{
  "image_size": 64,
  "encoder_norm_position": "sandwich",
  "encoder_layers": 6,
  "fusion": "prefix",
  "beta1": 0.9
}
Rows from block 2 of the image encoder, named by matrix and row number. Rows with one number belong to one neuron. Each number is 128 + 32 x the weight over its row's rms, rounded and kept within 0 to 255. All counts start at 0. Numbers have three digits each. After the name is the row's rms in percent of the matrix's.
# fc1: MLP up (encoder.blocks.2.mlp.fc1.weight, 1536x512), inputs 309-411
# fc2: MLP down (encoder.blocks.2.mlp.fc2.weight, 512x1536, transposed), outputs 309-411
fc1.317 100:104104136203085139100143125140114127124097071133137114154129171210168149134129118168079116101174135110103112191110137089112201227155094082110130101085169193100129124196079136066142162133111083106102194151098161137116157160137133103127118112144058131111166081147116139160112157179162099135110123112123117092111
fc1.318 100:157125117178131104108095110176174090095106202127164123123122177147153136151171082145151160093096101171096154144116153150127136157103128134191104135128146077079112223149150146125179149077118117132153064154151158135087128142078080124124133047108121146104109117187177077131096111137100174162114150121215135098093
fc1.319 110:135097084148152100123143112093124057103160093111089126095148109153157124153099114040155112144098138134100122108108124135123147158087130135142141136092151086096118143158098149117159130053165104086109105120098160110077109117072114158138111108064116139034133134137105119168123129149153162092136142120118063154164
fc1.320 127:073150161056163146171126129143132127167091167121136115153128106093124114104125139155095164095149088132148152151145127077152078061132168126133095143093091159172145140096130146130106104160114175152111124095134092128116142143164173159137157200135071137159151117117132173100127146057122122120114140146110157069106
fc1.321 102:153164112135182106129158130153141080110144113149089122180088116176152081146133153134168148139155152156148142103161142141111140153154113174131152147114116115132083125163126200129167152121134161141139093153099124165105147141115101126108094136107064141075126095126144142103092119110089104116117129112143117166124
fc1.322 098:093063153120143148072151112169067133143087070171178106109118181188118140098108158169125118167186165113096131175127105175091128172189078135078176149132125109151121115210087149087069100130136127136116118158169135083163101138114119123057092084143160124125149121154119089187150131120114166105090142146112125148127
fc1.323 094:167163126132140116073158084170133119122155137112080175085128142141132133115076149144186112166115101139165133114099110162086124169131114109140188100127143090077059147150106169124129122091166081105163124172080127153165155132103129080089123097091145138121080117099140152154113117096131165113144132106115111183169
fc1.324 100:134157080171158155089190200177123101181159099162155124131104102136144142150187112135206130133122137188129205035113111125073177137185070168147144108124120083121116127130120174135049169062123067125063093112151164110137125127095118120140128099070092135142083155065085141132149147124153161137179084095163129142143
fc1.325 101:098162113219188143105149109097142102134149090163122116136115152139133113162088101110073119133123139077156154097093136199142176173191131204112125073087133153014106155149124187141145150129117071133139152157107187159136147098120151130114127108146067196088131123174184119110149184137186136106113163149136058138109
fc1.326 095:131156117147174140024106150078130136078130092146100133119173130117067097108121127134103114138138115093119096109118121166143153114110103134152097120129152122153045120122172153144080120107099128121147119127088119125077124153108141166158120103088131184104132169126122094090135108163113153139099119169167159161137
fc1.327 100:189134093120158153129152101125092068100187057099094099103153154111125078128115144142087149122119138144118096101098177184132136104069124137126087066091126123091102097071129137132167132091142132116117100139062163147108127174043144118152121125138119154128140127204094116171098193143111201064090077099170080132118
fc1.328 098:093166140129125139110148156199117137112119111115105112174143060124096118144146129154130157141144133150106191085115193150134195176103127151153133119132142109145163082057160164110104117191150108074154087158075130141121149122094081060112161070082159147176123104102100135119166179161116173117098134111154152160098
fc1.329 105:110126136098160119151142139136116155149135122118172133128096113054124120112096165136162162096098128131091128112141147061189101071072154120154141165132051130112124146104129143185167095129073150136089128115141097138183132130161133138114145169112119088126097149143133176092111122127088075135177135134138151134173
fc1.330 092:088092136151129123083098139105075131148132112151164131134144162176066091066188078125095166069109118123147154112151089158120170150109143102132159153151190060106201159127119066126105194092103077062105116099120167118152068084101131165122115096145150129155090121094114147202095116185097130131143099137164107206115
fc1.331 100:156146193178187077045140138125093114112170118125165187132121117125132145086184098085110118068110205107112146154105151139047087198101091137086110160142159112116095085144128189140132149101146108101088154156140159169102100072120090124143135145131162165120136141157108160183099135172136165156113137116180136142166
fc1.332 101:164112086184123095092125127098098104114152132117130144110195164147096117121074124141097153168107145179095047155128121182100196140076096172126128103134155153081124110064146107140179160079147111090152121131057103165161135111135094130122141129108151145109136108140189158075145124137115193144114120099131075190115
fc1.333 094:135159083082127162146135108187106154134147116124149122183091147120135154125116158099150117115089119164141181085154132155124164166127117134140085080165149095120168127130137106157149128111147115129110131098162158110044152106136114071130148135121140137065104124178142163169120096129097177108188110143096096139154
fc1.334 103:061155159053116153134101091147106168124143134032151114120128134142095097095100130125129152161101138124153163101143179070163067062160081115095111138186115115216170122142130138136169141165152104135133157098123144113143128116124126082101180162075143096158117117060170124093156116060104127155151124104143112136187
fc1.335 106:138136100150124143058135144104161130109138119097096140126189095145115113148139096082159117150092125155134107133118145146112130144079098127126128075113151075084111144122103134118191123135078145114159121164143144135125136119073118144164126072091151109093108187168131137134127153146124131103123110152153088195139
fc1.336 098:113118139115130124088167102116133120104108110128116123129156150118106102108194123143117086148112133132079131158125145174130170158107128160197091148085083139114144088067117153053138122109125079169178080110101143143083109115121088094111094075111177136081077100121126094161108120138127140137162122092122090164111
fc1.337 113:116108130086129082185105188102141197162141132097158121136154130070099118102105158154110133137137106172107163137142133101149140067096169134147113159133110149113153103089101109185109089121079121114099092083167139137150118112179162111108132158162103113206099141129103121080102080097093080148146131174096140091116
fc1.338 089:160156079153089188074179173085135141087157120133171174144108124146139169176091155142109163159088147114125165178131164111094136170116143102171115109141137089120068158108139173109165166145161119101083139164072119144143079173155115146112128091107102155083130147133156135125169164187205160094136124146147150149089
fc1.339 099:152099091151127087131194146099129083124164147108072137120110076179144142146099114105121114148128106122160158158134129148118109191102073145137120088152132090172167170149131163117139141070151103058149129187106149128085124140130120180151108139071141143086089125177147175098143161157107174115118183125140112094111
fc1.340 100:129108134144105165078167072134143063145165086103171137112155187166134091180159113103152066119113134085115113150121096186068173192115121182129169163124141043120133162134106158111157114160105090091096143127095128102140125165154082152160074060154195152118091151194121068203128163163177121110086107082154089114179
fc1.341 105:078089144121106096089154159127146123072085132095090134127178118118121119143139096082181081131151119147147114158144172160113184159122113133138160089094169092125128114103124147088119129139123122120138117142089148119131105108133158178115123119089152172066107156108140124130133166134123167105129133092172093141151
fc1.342 098:185106096190125120094094122148157101167091110156092137106120089188229178139121149081134115130146171134119090028093115117114163166166102160157146157119085135076109136142099108126120154158120112119153153188126189082109120128094110090083073143116101120110073102070106136143165107103166154110138125161111067112128
fc1.343 098:158089115103171099097186122140138097112192116093108118121102122127127152137178113131167124080076097108139184106118149174130139069161123164175097166062145119088111112156110120156146138112119109078087112143131120133101142153077132139088146104098122110123067159163090093144167129112136142144147130085215073165130
fc1.344 125:104147139060133145204147125153133165136114138117160179119152110041084100119099141167111115165124095175146137103131126083171105035101183140148164166137093151177153146109174133148113114116122157110182095103167144112161145110131149182135150164136111128198124125137108159066123121103116124137113145111085154085098
fc1.345 097:121116073131119148113148104158158096112169158128147175113138122168133122133149123106144212162107074104124159088108132130079133159085088115177129164113088075102107098055093090152172140089146101136151083152118210122105094172105109132155147071085179076100082077132159060147187100137167164145139083122175107151132
fc1.346 093:155129084149146125120148094136172136047128148120100105103166123093171116161113135089165116110128137130151118132101173148053160133128108135137140148096122113077139134128139090139131137136161126106162068177124113172102154154098161101100083126117185157115118107154140088145118136131089126170119128171142071115137
fc1.347 093:106141099160136161130130186159136122156176155137167142129120070157164146128161127037151138113122120140058111075070153141098225139183086119156187118138132151133125127150127208144163104099156082130134145125138138120110133188049083136204115129096127150138147100117144113129179137127142153123145120038209136146174
fc1.348 094:145124091123148144080141107087113099063087193114068108121180150177148101077112084133111129118077103089112122104139165159134143146063091098129073123099133107109142112171130144112160194096130106135125110150133158159147091106098113146116125124113115124097097126112148109118093169112140132142128109103159072156132
fc1.349 096:115120064149090110135109173185128086082114107133110112169151089131101093106137120147114128128151107131156144125142147140160173189051093111087121104112108088083146121101127161134107090172093109122143095115130182135093134162078135162096134115101180127132076154122124075120081159157106192117087099132161099115117
fc1.350 103:140087097155072106076129151138142101115179099124099147117125126120138163153160119117178150123096116152107153167090139220133151167107123126166102056121136098114110137137115163139173083124143104121128147162082143160130106119082078207108078089074140151055131144158111054176134103096125172141149124154167089165148
fc1.351 109:156133092164125110071137134088074114126148149087073150093166077189155134118139131041128130115084093129172114088134173138101132159066139147169119072104093127117111139076138133135182160108104159079171098137136115131114115150119108120135130121099163145064112137115117072135108106124098152178095127083140111159150
fc1.352 092:109095165174148139120139068185111097099105120106163126064139126160100102162123152129146098110147151146086128153093120157121122131071067100113130133139174107134086122185122119102061137141118118142111141180137134117093080132094137098136115078112156140096083118172093098170144165141089169098098124145153109144158
fc1.353 094:099109111223118101076134103093112145150188110137081149147110148240129155091152091076131158102174105080099102153090137130065205217150058104096151102173128098128130160134118144102143163134121144102099124158121112122143129151119085161130135100105143120122126128170132139152113125165045145126050103143126105111084
fc1.354 100:141142093100131129093134120152168130108159146098148115175117107181132197139086081096151178109131160185132096105126193137125143122073093210138125052111170101097087109075148136111131079145132157140091092140060118191091158113151118068124106096112136135113151175124112128119153160119149159134121145162158107110131
fc1.355 093:102130117185108102120153137096114169135142154153095169135129154121161169165106175142146147138051135116120114137183125193120132140081067157135111076091096098128125139111111156131148170098194149084142138138119095151139153154082110147095094115095102163073082164094144113161102117112139131124135125144181047199128
fc1.356 105:155137125149107112135094115175124064149211148136111137150135074122100117077128095132132143124129108094126105160128186146135150158079101170124079142111135084168065148134107157125160119105136181142168094131174120074086094154121134123116091088112143091121127089146135056129166090123089148138120125119123105138156
fc1.357 102:115103121153117122108119129157112083061174137092097161129160110111154182085093079105178098081096092114157138136120122188125144126102087162104134073131120116119118149140156124145137087097139090156135146166095205135084105089091102197099128140069146131093110119095138127136111147119138176127129163106167109130098
fc1.358 113:150144110121126124064143131111129080105129101123065124082158097136091125119111115097131125103118096108106138125111161153132158139085121150113073096084113126142117159080130135175121117070135146088158097135094090143119144143117090188116149118110129109046106169131130091178119162100181137137140128118184065173114
fc1.359 122:124108147045141154116074168118133138157124145094150142108117087070117092085105127165124142152139099186062158119137151101170054067126170100118121105150127096155150118130165123146166130130128162155104115092152143137117136091178131135107154147147121113187096131103108165098101120126047147122114169160101125120157
fc1.360 101:148119158123154149145115119131101132161135099162085136150142147151134162133136128089066098162138166085116093110145125122102185144145138126093163146157161096155080213174136071118034111152124116091125154144156160076088087146118166168102117123150128162085167087165096083174126198157082122138110117144140075137160
fc1.361 102:178159101123172156121145137159175151171087092140098120130136092154125105163106105047175085076116109185132168074069093183062166160131134154117137140107195097111109101164117151087124162084131083112131173160190174074072181108114125141092129152100122140143121132127154115177140121127112203149161037125144130139103
fc1.362 096:207161156184080175117114122233142116145141100129109154083150113146125108111132165103148051116094116120161128087132192147112178165103117152153063120151089103133076133101110164077167132103144099117164107155133171136163126114082129150144121128073176155157116093148155152152144127171099188109130098134189136166154
fc1.363 111:104091129173156081134148115100072107120093075176139155154106134150120133099171124060145170119157172125096172097121118164087114204138111122120166177144157172123157143182105108113125160110081088080088134171129122136108075094118084131149123105078096100119145142106179151164149109129133124137114053158142147142119
fc1.364 104:148132099183096125115189167189123146129139125152074089110160084144143157170145103117081141117153120129141128122132145184083172121147126156154111095127111098114134128171160154077101144131117123140188096185116138155149163159096144110130139135089176118084122154108136137189171119194128168123055088111186146167110
fc1.365 112:085132145206110114090127132173085136118112109140170121130118174206180208156122123159099133115143166144118081099126103098190164191131112105077153158098160142128109127167134116067109149107161090133168202130152112071114093144114126094084064131106091161097160176109098159151181205165177092060067125122110129083078
fc1.366 100:146081145153117180100173119129107060131125083107043134162141124130098090138131100082161153128124143109126143149166160186128161130122139105135113125124091088109138121148157148170126104116171148149141093147044119130098099133081126154125098099116137154090125143116111086137154088145174137126137127094164113153130
fc1.367 095:121109093134109083062134130172127080126128128136129154145160123145146145103144106088124126167167132195175135059156153099111189175106078110107118090211112135098141082098105102081114108105065127115135120158123163136114124086097122095136141126072120151083119163100121102121147150150088117160140157171155101159184
fc1.368 094:124132142130103174084131119150149115036159191085105118215160164139138165135075117125132151102108095146125097117096185182120118157119165129130119092083140156088149182177150164117118102121158130151151102141081119154102157159106135114117109047107133174117097081122219080095117113140120167117090131049155083175099
fc1.369 097:142147054163088074088110110130089104111093117149054123118107070116145154178114106116166132111095115097089098109134138118099161136153112121128135101086205063017037160163108135072162120083113112082158081122111147138097095111095082092151086117124139132058164209135102111087130153173118129199125150181166108164180
fc1.370 091:140123095118143178084106124155201156132102116147089176152132131148159108130084177126111132110133162139136083150070172176089154143121131140158072057125118091128132150094175090142118122156120070099129128153114109156128087179044169134121063077076109130082121139152174082129143123122130181125137076117103048151123
fc1.371 103:169110176122113101118119077132137160134097074237127180123136086178125132111179115142136096110169170143104136107111159135114157143138120171053201107113158105123138114139074090127069135070096064078076155118133166139100118119075081100096161091107095166137119183123085119175172154175103131140110083082179111106149
fc1.372 087:070140101104122128199155109086120115076148163107138153128132158166135087111189153123160170143130103072157130131129109058166070107157161100156164128136125078171130134117139146139143133173151155144130125164085062125189128158127152083154162119095121111106134167153092072120114106099120126143088166087137134156073
fc1.373 109:156078130118141196141142111146104118178061123184147177060149140097162158129135117132091104139157170139089074112115119084144124115153217164054125145175133165125092113157131112097084090139117143146108178080160080083128149099180110149146117132152063131126161117127071176144125167111189101126118139183127150076062
fc1.374 111:164108069122099127117149149111080091075121088096105114123186098159143131123134113072132111160103114083135128123179137156100146200134130158129089134090137101084146118112129162117148114129171086121143168153085147133095101105107123154115114075079116124068119160106129057135122133101104138150147119134134078165114
fc1.375 127:116119173104120114221110072132134150165077140093167149133105107109106119116104175170105165143146116136132126169125112097169101061122146138115141125118111149149159104091151110141143103159124157167104136111150119090139168121186157132144130181133096155181110137148124168094140119119127073138148146173102140093145
fc1.376 090:144171093156150129144141151148100120100148077151111131151104155157078113099071092123116134114113122136126105149144145102113105173059098171162144112112064090131124072130137153171150114111118121153131087183062121128134122148060064107134129122064122118107161093148146155152113104098152141110094144127135095140087
fc1.377 093:111150162148156134090162205117149105166210137111138101165111190082112160129149144103138106051076116126108105135174073135126103146119148121165106169072073156065057105113130127152159178161143079085144092146123102124056126129076102135125161119082083120121085090102122124137123094088101213152152120066157129172114
fc1.378 093:132120123100148092119154170087135172086223125103137117102119160076126152162145119136146058091080092097125110119123122217107130154121171076202098100148132130148132111099134157084138143150121162170188169129085187125086104106098071106112102171144131111120094104048129077095113096149157192138137104062143115209113
fc1.379 097:170138107114122115076103103151135143111197119098060104163148134152099188132130129093117092060117122155148096148124154151108132121079119135144040097105117085058126170135159110123195132167150143131112164138122201120067140091060127187096132122114134173128117093091130062104110106105149146110101119125158067114160
fc1.380 095:165168147097135128156170145094188111110183171103122078100139125110112110104094042091153121101047119094127139149138097138154112133128108130178155137091091113092156102155160152155206137137101120137209119081139163147104093143099061059120122074073159122049094103101102092105146134145145204152155121130151140161106
fc2.317 108:097099084160123138122173121116141131146115115145085171081098132116178136160141111112093132123172123095119139106112122184118185163125107098132215081107137123097070143158071139120090215096144074102105133114161148132144208116116112190094108079067153144124090150086126138178210156165154115131107084121099122128107
fc2.318 078:114125157181154142167120133086118133129136153191142131116162089135107100206205118101093133146130091138065185132100118178146163150136121106136149193068152170156121080166138045120125156190125087113131178117109166089107161066134067159063084155099122161074123087094091140135119132198106127114105125134110122085190
fc2.319 138:116164113143081166092106091167140075095130093146153124166104089167164100151103137100145133137124137114186082083155143172109166153077094103114139150103138119076134103145098126052143154066170116122124155151108130154157138114099094114099111046090123151074116143093083090197154138093112129103140110125148118161153
fc2.320 157:127111133137091139145114114168098141064090133139100125188147107147140130136147182111120217150150166118176138133161179114117182138069126108120087049082112075142129128084113127120136094134152177131122084147092088115142203153124147183097122087098163131142094089164179136130114151147148126108097146131127128124137
fc2.321 092:114124127136038155072124116158137046144146121122119119130081073120132128078105098123125163157134092143159093129157121158154102127131125124112112091154125120058102113108123139119140076100159099176158178135065130171166126127100103142125100125066087130084119128088154123140146142183132148105197098144113112117139
fc2.322 104:109152131164123108123172077058129067152099115140080127076157128184108152172164119117092113096186166174084120174101092193127101239156119100096126153143076085133054171175124102143113147108146100107145176091075140132087146108199148127117111152127133143107146118154113124106135165188155130092082113149143094117147
fc2.323 085:107143089110057114097101128172139116143114177140148131182136106135123124142157123118141153114101111120147137066131138148105121121105134107154089096169105100123141120093133118110186079105194107173128169207091152106117127127075113157167103112115164120095087149172155096154153091088086126141174112131171133158093
fc2.324 109:115141155161077134125060162111067133131123118155163155162157127172150096172149153091094165164180130122121111125145147096168135129117179175107162106038125061112118161144057069130090122153122092186148137144126083080081202098155121120124144102129167157130173128122149124128144127090161092125131189163103162121104
fc2.325 099:101145104130118167094149157213141145085123125158139108129088115122159097141099161120090154142126155084207141052185162145127118133086102180117139200119151153099156107145094140111099170119119050131081074133144145147154109107138094119078095116090079122103134062075081120135172161055106130081191090137159160129121
fc2.326 090:156196134087140080123093098172144090084135143105145133195157086164092114122140135170107144171082115161150133106204144136148087119018137127142154120105109126121145162115174123091173074094144146159118179158118131146220200139116155112131173134090129130100123079178161103186135178089107113080129107152085103125146
fc2.327 093:130165128091130103080115119175116101084127153101165095200173046102145111175133137161097126190116074134174122141174172161125136166087106066098131086157129144093147104126127165103189139101161164131113114153063174199167124150165153177106150146077120127111076146137190083137107152098101164118104110135111145145140
fc2.328 069:130118172129081180123140156150096128148157144170188115122091125122141164136200124104104096122117147162066170088082124120117106074148135143088179152164104101129112142178146144107086140072083175153131174123159195115134154171153105142148157141100185135156149182164117139157109127115111129074136103098091147119096
fc2.329 132:127152134126093162138094118169134172071133165123128126217124138089131116124140156103124213120132131118166140142157228136170145106099111139148102050082109069124137120106094136114159107130116173148143106159100111111127177118122131177142132103111201136144116097116192106121099115153100136124122180127123100131156
fc2.330 084:066131107162064126129135117082082093126113110191155168051143126130149109139139146116137102128150120155117136124158111145073103165167106112143150182099087085113067140120034112108117152139123149077134140066139150104094152136135134104132167129068151121103163084100132106138113149202130140104101116157095124150165
fc2.331 085:095119101144117115116079104113129130174081122214101137102121159189137111163155067116095105098137126157076164189121096158151089155158170134135121142110129130115084165160101087121114123099092144130138128123113083125072169128170153138128072101114176186115129050183149147137104135168167107093130128172131156135126
fc2.332 087:134164128111140127091079095172129091061144119115100101186199105119120115127075161163119100185113111140186126100191136172110150157074131095153124108151103132136121126142123148125179093083198137146163154209120126149209097170069136137127107140169111120087108060170126087130116098109110144106119109103122100122147
fc2.333 088:138151144091070138173110131132098135133102176172110102202157115103128120132136147118108159159168141163099091154138148103128126080151154133114118091093122095193102161118116170120185083172175095142120093109097124102102188093190133184114146100130203122132159068106149114120086133111108111102112162164115195108123
fc2.334 127:161118141151085141143112106169079111047118145114117109206150095125137108150140133163118210163150123124185120158127207107147165097113154120131124055088086095112100155098111153096170040146162134157143066125088107099142181101134162198140120116109147114113107098121176140109121129147131122114113145137136126107140
fc2.335 101:075185134130077088109152152157159073125139096125156111126156032136139078144095157139152164117152148165132126058201141184068189136083124086112166125125148072104157146170123159104124172052165154121116126150105148149148170095081116133081133091051148166067129139162102064178172120130113143115138130150121162126161
fc2.336 094:155169140106121145097065151167094108077139091155116111198169064127145054151125119163103145144081150131140112142209127167123118137048157103110137134138108116084126155113133091131152074078196137173108136175123113148188138169128175100127118123118118121098101123104131053137130113151125095060120097117114142098157
fc2.337 146:131123119144087113117103141156114149066118138131097114208162128120154119132129159138115200130141143102193139134133171112141153119090125140119092054087126100127119125072110156136130065153153168155133076137065107125145184133124139181134110098143150158126116076153151137118114137132101132109099146159126131133146
fc2.338 081:106110119162146145087069138119148120142102158121101153095105138104184108186128107130106148101108136082134093148163129143115088161107124122124145126118119108144101169102044095100135108151133098109158118124122148079240162092122094207143133107091146176105131121134115159133181095167146145074156172162117106155140
fc2.339 088:110179115109095105043099148143110095106098120135144172161190124141175102145172121096135089124182136135170105108140124169132113163107073113158151133162101132094100123148095096118104103058166118097126107174164140126130157133124127118103155099097159155118138181077125090163198118123135143111129126092163115146152
fc2.340 084:103122113154138116138154133141109105159139079128110151095153140146169087101179095075073120142152161139100135081103113133068146144154058107143100157104166093125040143195091074128104146092120050141149141103141110115198119102089093118108143099073154129106130101141091099178151161147139104087119116116134143101136
fc2.341 115:095169121098088120143074159210159136056096089188125132188139077124165057129144152126156164139141136129200162062154136130116178156080122116111155127139140106138133098127120095123119118109204139164142139151107145196158173090134128155070127094063155155093167159116151063156170155131107083082151119126148100084174
fc2.342 104:117121088141133169124119088167086123101062116117106147109144080154116103139194175077124166144131108070158105063151165133108131151109081091171152123105166096093151121124070116096107138066136081109113090135143139129157133078160111166107107042066182112104127147077144113150172166110078151077136062108097124130204
fc2.343 080:138209081073171130120081168172097088101134158170143157157112052079137063148111132157160123109167093145160130146165132126185145108066103111115083175139133100106163100138154133158121133150085149130162139141114137146157130120118093082131178108113136115174102139149113083112152141061081142095172087092108110134176
fc2.344 154:149160121127118159143106078156106143067116162136129161188148141110143121125176172135114229149131136109178113127175173097135167129095131127117113082108088074111131131079117147072153103118143178152117103131092111120132200143144140189091105099126158144144144121131166150124117159157123115094097156153121111094144
fc2.345 071:152135165111178172119138118150084155207120086131119101087197093148165116082162106102088132102141113177103125105062119137091136109116121138140146130139153163107112101171114191083124135117122115175082128119204134148147134127142120156163149125156159123178113167088143137096133122082123063102185161115120171082166
fc2.346 075:161192129078113111154104108142101079106130130138154140177134126097134162161151099145143099117104099101075157139147150138104083119126143144106063081172131155146125134147115189100164075109162126133146185198068190137103129139121154176102151134133109155059105136192117167160118184127080155095141118148121109159153
fc2.347 096:165171146144066155121119153170077155089102116164119111173126092080203104164158144127143179153164112139115149165089134103193133122102142131156127085061137098161109203134116118123119090145139114142124089081133112082150183125162110171140136097131189116140114064120131151060130162090157099118178177129081188082117
fc2.348 081:136136116068153178138050139124102043166117139130114113103133056142114142192077146165129131108135118165186061126183176151137175148081222144103099134140130171101196174108147133084118111145199165148158095144111147179179117103133152173108059135060057139076136110093140076140148091046107184137102157108074150065147
fc2.349 077:096116070097148098127159104164199106067105107145090129124128115131161151160103154100129137130173117138189097133132183177094212136044174088145108098142112164137154164169139130057149136145130111119122119145103102204133092135157099133096113168096056140172092129082085064153110087110105138099120122124103132140120
fc2.350 101:070158089109089126094119143133139071110137078171168122144157073168175083151114104081144136147128132123184099063138122155099209143125126092120167093103133154082097073125118094109120136076150118140144170143080138121120171124131087160114140108070156151075120158130152083180192110103119111118146083115147110149115
fc2.351 124:129183109118131124067100177185138061048130071165109138185117072166166092154086106105139140172131112132156141079160149180107156128060102094110126110134134130132102095109139150103102132069180129129124131149106144159155191099128104118103122061054112139092111165110134084168170114089076070065149121132179117109175
fc2.352 081:071138126097150127114112109088107141139117116187099113106105111164117137140174103158099169147154126186093088158106073113081168172149107141104129151071110131100094175138058037126075145170106134120130178103054100068144140120087111130096088162122191214121178103153099122073107156163140129080078142174151119130143
fc2.353 096:085121142154180069102126138069088085126136110161088155107142105159096098151174109040152118132167087110102171125101075157127120169171098121113161177077147067107041116151128069117060160109108078098122112080109117122038159079113122141112126104131160170116165136143128049185130179146155159079112143134124093158139
fc2.354 093:156162131072076113110072140165118134129161140138158096170127097127141124165077117120146137162127084102177099103186145144139157089072139071160145115159112136100115154086130197133148130083189118177130195178071128175197181184092143146156098058044089127100097140128119138174151133089139128116109115086180099108178
fc2.355 077:132211129133130149117170089122164128109092076106111115191126092127120097154096149190131141132137132124132158047189126151196109103156124117135158142187137138069162164126160169112180071077140077175071134150123090161165119114123162109127151084122093126100116101101102073170131140116134120087084132091189079182143
fc2.356 077:171126152162135207127107073143133118167130093115069068187119048160176125100114144127134183153094106227154125126176114080198141136118177128114137149140113125088130167115105131115122113151135191175124146158083201147146143146154135147111085114138099166093138111047128094141165090102109070104168144161118094135134
fc2.357 096:138185104096114135120083140147126106092143146144177139164184060121135069171068113169153183139123131128213096093210158117118122111048130111082147124116111124144152103099179159128130091154181127104136116153027154180141126101118152112082117143102107110101144105140154110135121138144135107100112115161095113077207
fc2.358 113:101201141145118141098091131187178104101143090139140080149127089171175115182082110125133137173133135138141111101136104157079159153086077142092138140153122107062148102144117089124099175089173168143128141180111159136167162104129089138113107089062142168080163179128098071232148134097106089113129134139140104130136
fc2.359 159:155156140132084135127093125171086143073120147109137142187147113134135087134144145124135246154141136116185129131174202109134150144077139114127088090107117072167131143089144160116147089141151165170135103145101131106143164128126182196124147092127136127108117089116179142141126138134172135097094165141122118126131
fc2.360 102:107097095130066157092142119126087112128119114158090162106122075145121102147156101077135155119129107091085131092114130148101137152143144141156172088147143103114075132128120080094133126084147101076147135118124166093109155122128099147105103058081184145105200185094124085172196162162156131124146138126180130146160
fc2.361 102:154178121065094116119132115142082128099134155156141083186135125142158129127175170126106171160131116124162111130124203036193160106114136166106134103084158072121119190163088126068116123157125120124130080091156114108092144128165125181121125100131212110143142070143140089095101152101111122150164130141106141131138
fc2.362 075:158115110143060161143172112128111129086153115154111140166143111135177090123169164121113115141156144164189085171144078117168194174145093178141170051116149129109085107106112195112140157113143094151114137091135163084117160196150077211103151112091162168104105125101116076051050130138124106110083198126141121145091
fc2.363 124:104097120166145131109133117070097094134090093203144157091125147173165142151157111115128114128175135146100091195096057135102121172155147176095186130162158109086085185137146074157070146110135125113140184106109123045081145116145146118110064129119198170077186140161111127171167164143166092074082116167109124156132
fc2.364 080:182180109112108201181147129176082087141118121212091072189126168134146109171118140182118140171123149111108125106061120158145093141139141161115134133107149129096129083145161125177104145138150150107121065129117125118168150121176151129140083158094214175103158111078178055143145101108054153121160110114096142154115
fc2.365 122:109085093150135135137137121110114080156075070177136163092059106154135131140135107101149135107149163091101115076155142131105150188140125094131171169117156112108070162130108127102085124140112093073113143114140170117131186100107106169138099090112142168090147120079103108181204156155160111119121086178143105159143
fc2.366 101:081178119090100138119119119159141115072117108157129100174140016145158092198133131148118150159093130149159138081199127125116157115091109063116099120159114115112140096140120118081148146092176163192136105151076141132176113140090092168110122076117137087081112143105116073179138139119102141074102107132102147138151
fc2.367 090:092098132181149117118098120144130125145112105126160126063102157159113113099132108059173082055129130119073175124102085161090180148139095115140176169091168076130101084187064032149073129072151089085148110132164187107126143132125152168159117148045125138090146091126103082167135120148098168139093096104142147105186
fc2.368 090:136133172116103130117142131127154066185177154117131041151096119148107156110120109126056096169126094124114129098133140167170089158162100146123153147184134118082095137160160122155076156143101114147153135095113123146153106121221109145118107160172165129136112111167188078134120133132124128159210141163151095121109
fc2.369 087:158173076145086117117096118147152070140110076121151129135123092160133119138099161141138107190131084123183061048196117082115122146068160072125121052141129171105177116123196131082123115109154130131148097195040125142162120162127124205126115089101094164093097142092129097170124142103108079092116136123083088080157
fc2.370 079:117000136134204133153150129088106133169123153183093108108105128165103112153133168126108128065129149115098107087062109094138129106142158148139169180132180099102121135171117151131143176072090140128086151106162095143127131144132124178159113112107119122113109139131124150181166168107099076107114131130123112110173
fc2.371 108:098120141199120184129114103109082101142123076143134156155121139197141133162131131143097144161135180120095107131094106095171113180187138148087194148123156126102110117193075074128032162147132111134082161120088143129110135149206150181117092158136181171122154082143135135149169158114121087085097117184121138126095
fc2.372 104:169149125144115140136164093169103168067106146141089141206136113105145104132171161152123199126131086126200152139123196080117176125083155142127115035080087108151115132087128153118203068109140144147171086178074135111136159127124121219094132083115143098138086072154199151098103131157112137099133139119078127151104
fc2.373 131:108111086151085122084113095114093126072051103177117148132124113159163148161168156127101171139172143076129097141150148121132111145121146117072153127125116074094092168157103088103065099130141159111084099144092122072152189146177146182119102085122145159124169118145139154157162176147157077080132133141109123114099
fc2.374 130:124157082122064114080090142154115067067134076115119113162103083160162106168086125097132135144134125093167134071213153168095170151114104112102152134139159104079130114137130097100127167065156110129141130175120127175141154113127094121095132057027135171081127156097110052171172126092148101076141094120150114151158
fc2.375 164:141135126130087126125099108149101147054119132116127125211167116119137111125155155137128226157137142130204123143134211101121174113090120118130093077094134084129145143084121137126144102133164167150131057128059134130120175123142143200116111091144153133146119105133177146101130097137108130105107150156090101121121
fc2.376 077:091119183112140078089129140139122122134114130119151099150133134135137080116122121121151088110105066099130108101102114086128147104111153171152106175133041137111112149150127102126119071127148128192142177164103060128138167152190148146161114152130135044110121099132199146122152134121156137127145107153084218128073
fc2.377 097:211152166120072160115114113145145072125152100127065094215192099141198124145131136141094147155092120105126159133118132102069144161167121130157118083128113102072116152116138164102179083100151155129189149168124101110133153116152154166178152121101204113123082047114166093098101129116067139130146125145137091132164
fc2.378 092:199139120157086178120153124159125131079184090091059087164107149088144107119124134124150133136113125102154107135142135136174070176161129122154107074117030168116090165103145090107133110148104146154163149161119158118155182158170092203130112168182142089097118072115193139108140137150106180147127126163138111118086
fc2.379 084:153163116090104118084127114107113050117103116088117126204146100119154141115130175152078161157095150120150140077168079146096117140129148150171168105180133117099094146096180153142141116128191134143127173162086076160165087161142102129122095146138129110058120132134155109136135166086159160166113168189139079106126
fc2.380 092:148144107129107125121131109169090064105114156131133058187149115153105068102080090098101163131128163163111126139135108117125119134100103124108104113114126093078146139114137170142143072100133116170166144192124119128128132127135137177183140126111130154120164141158222061110089105122118154115184141175163128101180